Weights of a small image flow-matching model.
Model: 48-pixel images, moe expert_choice.
Rows from block 2 of a small image flow-matching model, named by matrix and row number. Rows with one number belong to one neuron. Each number is 128 + 32 x the weight over its row's rms, rounded and kept within 0 to 255. All counts start at 0.
Before each neuron's rows are labels from the 100 images, of 14976 (inputs lightly noised), where the neuron reaches its highest value: "patch colour" is the nearest of a few named colours to the mean colour under the peak; "top examples" is what is common among them. Only what is clearly more common there than usual is listed. The data: rendered scenes of coloured solids on a plain floor.
# fc1: MLP up (model.blocks.2.mlp.fc1.weight, 1024x256), inputs 43-85
# fc2: MLP down (model.blocks.2.mlp.fc2.weight, 256x1024, transposed), outputs 43-85

patch colour: brown
top examples: black object; its colour: black
fc1.26 [169 159 150 157 116  83 110 176  97  98 184  82 133 153 125  99 153 133  96 123  86 150 129  77 115 113  80 179 102 120 154 149 124  92  79 131  88  78 142  99 124 110 105]
fc2.26 [100  78 125 131 154  94  50 187 113 126 143 129 147 113  97 160 144 138 107 109 154 127 124 110 119  67 153 167 136 141 104  83 182 113 105  96 113  81  91 162 129  91 117]

patch colour: blue
top examples: blue object; its colour: blue
fc1.525 [157 151  70 129  82 147  89 164 172 219 101 159 125 112 118 122 107 144 129 115  82 149 164 137 111 126 142 155 159 166 156 150 147 180 104 105 138 160 130 117 145 125 133]
fc2.525 [171 161 119 108 133 149  85 110 111 181 158  81 129 157 104 178  88 164 167 146 111  96 149  86 116 130 116 170 119 151 125  87  55 123 142 125 149 144 142 213 137 179 130]

patch colour: red
top examples: red object; its colour: red
fc1.197 [ 97 151 162 122  58 110 193 170  69 117 189 140 106 166  53 144  77 144 150 101 133 180 123  94 144 131 111 123 135  66 137 157  90 145 141 139  87 118 144  71 125 143 145]
fc2.197 [162 126 137 137  68 133  93 158  43  76 161 183 165  62 152 152 112 109 126 106 144 137 145 148  89 145 122 162 108 165  91  56 110 128  60 145 109 107 127 148  76 180 157]

patch colour: brown
top examples: purple object; its colour: purple
fc1.700 [115 121 101  90  75 133 111 143 133 174 164 139 114 165 121 116 150 128 122 111  94 135 114 150 173 142 105 145  44 196 176 197 210 176 121  65 141 105 153  81 166 120 174]
fc2.700 [ 76  84 143 156 101 119 110 141 131 118 109 107 127  99  99  94 161 102 101 163 106 178 117 105 143 130  90 158 126 171 115 128 130 132  92 121 137 117  97 140 112 108  81]

patch colour: pink
top examples: count: five
fc1.32 [101  79 153 163 137  57  78 132 122 152 144 100 138 156  94 132 227  91 159 103 164 162 132 126 212  93 112  96 111 157 140 104 160  93 122 127 132 118 174  94 227 104 137]
fc2.32 [160 141 136 102 192 122 215 139 127 128 109 115 110  74 110 160 174 108 123 106  93 143  77 132 112  79 136 152 123 137 166 163 114 141 148  98 134 120 157 116 127 102 135]

patch colour: green
top examples: green object; its colour: green; count: five
fc1.556 [ 65 125 110  93 122 138  98 108 157 114 165 190 137 180 159 103  95 116 127  63 111 147 175 113 168 106 165 115 141  57 137  95 149  91 116 136 163 154 160  97 197 157 127]
fc2.556 [ 78 125 117 103 143 172  65  88 107 129 160  74  59 139 101 177 110 119 135 135 147 120 130  72 165 142 122 101 126 131 152 177 114 124 137 118 153 120 122 179 158 145 132]

patch colour: brown
top examples: orange object; red object; count: five; its colour: red
fc1.278 [ 79 145  97 112 158 157 112 230 130 125 129 108 152 104 112 159 170 158  98 156 117 186 155 121 100 152 173 171 131 156 112 127 154 112 121 157 105 184 116 132 170 118  90]
fc2.278 [ 96 164 145 148 232 150 107  77  86 124 144 107 192 135 125 151 117 109 167 115 127 169 183 134 156 129 124 111 151 106 178  95 136 124 114 119 126 157 163 164 131 150 126]

patch colour: blue
top examples: its colour: blue; its colour: teal
fc1.129 [169  62 101 138  71 125 117 138 122 117 131 120 195  58 115 163  79 137 146  93 106 123  92 155 123 110 140  96 112  87 101 169  98 126  99 108 125 142 159 160 196 153 142]
fc2.129 [139 114  98 122 102 133  59 155 111 225 106 108 114 134 139 137 166 156 165 113 128 140 118  86 144 157 129 118 145 127  80  59 139 215 110 119 132  83 138 140 109  86 108]

patch colour: blue
top examples: white object; its colour: white
fc1.350 [ 99 117 101 108  92  49  88 160 169  73 132 112 154  47 128  69 129 121 113  74 115 112 147 146 171  85 151  96 136 119  55  88 124 114 137 154 110 140 137 123 206 175 119]
fc2.350 [ 86 130 108 128  63 146   0 161 119 166 125  62 176 151 141 101 133 143 161 163 175 174 158 121 145 205 126 125 150 122  67 184 136 158  87 139 110 122 133 136  79 153  93]

patch colour: white
top examples: white object; its colour: white; disc; largest object: disc
fc1.760 [126 187 127  55 113 112 132 137  82  93 195  48 136 170  73 115 124 146 106 117  95 115 147 112 145 125 160 139 137 149 150 136 137 149 155  75 101 156 151 104 170 132 208]
fc2.760 [143 104  99 171  98 153 145 202 157 128 179  95  91  47 159 121 159 131 134 175 161 134 147 106 102 156 135  97 138 127 180  53 128 119 119 119 123 116 164 177 105 183 177]

patch colour: green; cyan
top examples: teal object; its colour: teal
fc1.57 [111 166  92 119  96 160  84 127 115 149 149 170  71  84 140 192  80 156 103 134 118 148 185 178 119 191 111 157 169 111 107 158 154  92  81 118 173 163  80 149 137 119 108]
fc2.57 [ 57  89 115 150 143 126 142 147 148 167 142 100  40 134 164  95 132 120 136 153 133 130 132 153 117 137 195 189 101  97 143 131 143 145 124 171 108 155 140 119  54 100 131]

patch colour: green
top examples: green object; its colour: green
fc1.537 [173 106 127 116 137 132 132 139 101 143 190 182 174 134 168 142  97 109 143 112 101 163 147  78 135 161 161 102  78  49 118 140 151 127  98  64 150 111  92 153 162 134 163]
fc2.537 [157 167 119 142 107 145 134 126  98 157 162 108  50 115 114 120 160 128  90  87 113 166 123 116 148 160 106 111 151  87 129  79 118 221 137 151 105  92 165 139 222 123 144]

patch colour: pink
top examples: its colour: black
fc1.649 [139 200 119 111 152 111 103 137 114 144 116 110 161 161 130 132 111 114  81 133  70 155  52 142 130  80 103 126 122 122 172  91 100 124 142 116 103 142  87  68 129 146 184]
fc2.649 [163 155  98  95 134 172 117  94  96  82 135 137  68 123 120 148 158 126 180 149 129 166 155 109 138 190 119 105  83 104 107 170 149 121 118 114 157 115 129 174 178 136 127]

patch colour: blue
top examples: blue object; its colour: blue
fc1.492 [ 45 127 168 142  66  79 105 106 168  80  90  91 104 153  83 115 107 154 108 162 194 142  94  88 110  99  99 107 104 189 110 191  76 167 139  85  88 103 135 129  83  43 130]
fc2.492 [ 69  95 117 139  99 134  65 131  82  82 101 185 127 148 125 103 128 122 132 165 107 166 160 129 104 186 119 130 166 174  63  67 112 130 125 148 145  95  90  95  24 115 119]

patch colour: pink
top examples: white object
fc1.351 [145 127 120 115 146 166 113 117 166 130 152 111 163 175 180 119  62 118 118  89 102 145 117 136 118 107 131 154 141  92 130 122  97 129 140 116 133 135 127  89 138 136 120]
fc2.351 [125 149 137 166  92 154  91  87 139 108 133 121 182 172 117 130  83 105 166 118 161  93 128 146 129 120 136 140 147 125 135 146 163 129 131  50 155 182 113  91 110  92 134]

patch colour: brown
top examples: blue object
fc1.128 [117  98 172 139  96 179 154 148 151 163 120 176 142 186 147  96 102 174 122 120  88 115  84 145 148 122 117 126 141  70 109  79 119 139 131 131 127 109  57 103  93 148 126]
fc2.128 [ 96 117  92 120  96 133 168  91 102 142 129  57  84  95  62 140 115 101 119  83 108 143 102 152 164 113 162 130  93 129 115 151 126  82  91 148 101 135 140 140 125 143  80]

patch colour: brown
top examples: teal object
fc1.101 [ 81  64 148 147 151  70 132 130 141  75 131  65 115 230 119  87 166  77  91 116 148 107 147 140 117 108 146  78 148 108 134 134 103 122 129 156  67 148 189  61  45 114 205]
fc2.101 [113 204 177 129  79  99 151  95 153  84 104 141 130 159 127 122 119 134  94  93 145 110 121  99  81 152 160 128 152 133 115 122  99  68 101 136 158 198 151 124 146 118 106]

patch colour: green
top examples: green object; light from behind the camera; its colour: green
fc1.152 [ 66  45 127 105 161  72 127  85 157 127 105 155  96 147 112 115 135  38 113  95 160 125 107  90 150 150  93  97 110 103  88  82 109 104 144  82 113 120 129 168 122 119 139]
fc2.152 [121 171 166  95  97 122 128  22  97 152 153  98  85 156  95 139  85 105 119  94 127 143 100 102 190 158 136 109 137 131  85 116  85 132 115 137 154 122 133 143 209 115 147]

patch colour: pink
top examples: white object; its colour: white
fc1.270 [148  91 155 140  94 149 132 144 163  68 127  67 129 100 101 108 145 153 164 204 158 176 158 149  79  75 140 103  98 199 167 201 182 165  92 133  75  95 115 204 171 124  89]
fc2.270 [205 112 108 111  78 139  68 126 180  42 118 152 202 178 121 149 118 127  99 144 147 116 121 154 155 138  76 107 191 144 201  29 134  62 119  90 147 130  58 134 142 150 134]

patch colour: red; brown
top examples: red object; its colour: red
fc1.64 [109 181 119 124  97 126 153 152 128 194 100 102 128 105 131 148  97 224 129 124 113 110 124 144 139 127 150 117 141 178 106  92 120 153 169 116 151 175 159 107  65 107 159]
fc2.64 [110  52  89 143  86 101 181 141 101 117 140 170 113  61 146  97 147 106  79 146 129  95  93 129 100 174 107 140 125 121 115 128 151 103 102 105 139 144 108 157  97 129 138]

patch colour: brown
top examples: black object
fc1.708 [145  61 147  83 132  49 114 122 148 155 106  54  82  24 130 170  94 128 110  78 182 137 142 140 130 118 116  82 159 100 151 115 132 149 136 148 148 130 192 139 178  87 149]
fc2.708 [120 158 135 162 130  85 172 152 119 151 104 206 141 136 105 143 176 151 107 118  56 118 151 145 116 118 124 133 126 103 184  90 165 197 103 148 101 100 127  75 126  95 117]

patch colour: brown; black
top examples: black object; its colour: black
fc1.109 [145 160 109 144 157 142 149 134 129 122  90  96 114 108 109 137 132 169 112 142 134 105 112 114 124 150 104 108 130 143  88  85 103 138 161  89 101 130 209 114  99 117 122]
fc2.109 [ 39 149 124 178 123  86 149 100 128 121 129 225 165 153 135 118 141 114 155 122 128 144 118 158 138  97  94 116 106  76  84 156 105 136 142  89 136 128 153 119 139 124 175]

patch colour: red; brown
top examples: red object; its colour: red
fc1.275 [117 164 110 113 155 122 164 143 205 195 134 152 109 171 115 134 144 164 121 163 143 181 133 115 124  97 118 189 109 105 162 173 140 157  44 167 155  58 125 109 188 163 105]
fc2.275 [119 139 111 118 116 153 207 116 132 130 168  86 153 117 140 122 104 123 114 116 136 172 127  74 177 159 151 147 158 110 112  96  92 113 113 161 112  79 141 113 175 157 118]

patch colour: blue
top examples: blue object; its colour: blue; disc
fc1.456 [109  78 150 136 109 144 121 178 215 126  81 136 174 153 110  91 143 164 134 152 131 161 129 117 144  79 149 134 123 179 105 215 156  89 107 175 154 119 116 122 194  84 150]
fc2.456 [100 158 127 116 109 131  68 106  88 121  93  99 123 137 140 115 170 128 109 133 105 151  93 108 111 176 144 133 141 152  46 111 141 209 117 174 134 145 136 123 112  88 110]

patch colour: white
top examples: white object; disc; its colour: white
fc1.701 [112 167 121 126 148 155 139  85 121 145 115 148  74 109 144  69  99  82 140  89 115 141 100 120 122 176 112 179 115 179  69 108 100 106 160 164  87  94  74 161 175 180  80]
fc2.701 [129  93 140 126 165  85  52 138 142 162 153  90 153 125 137 131 126 135 113 143 136 118 113  94 112 116 179 162 122 116  47 124  69 128 107 160 145 118 115 112 175 168 118]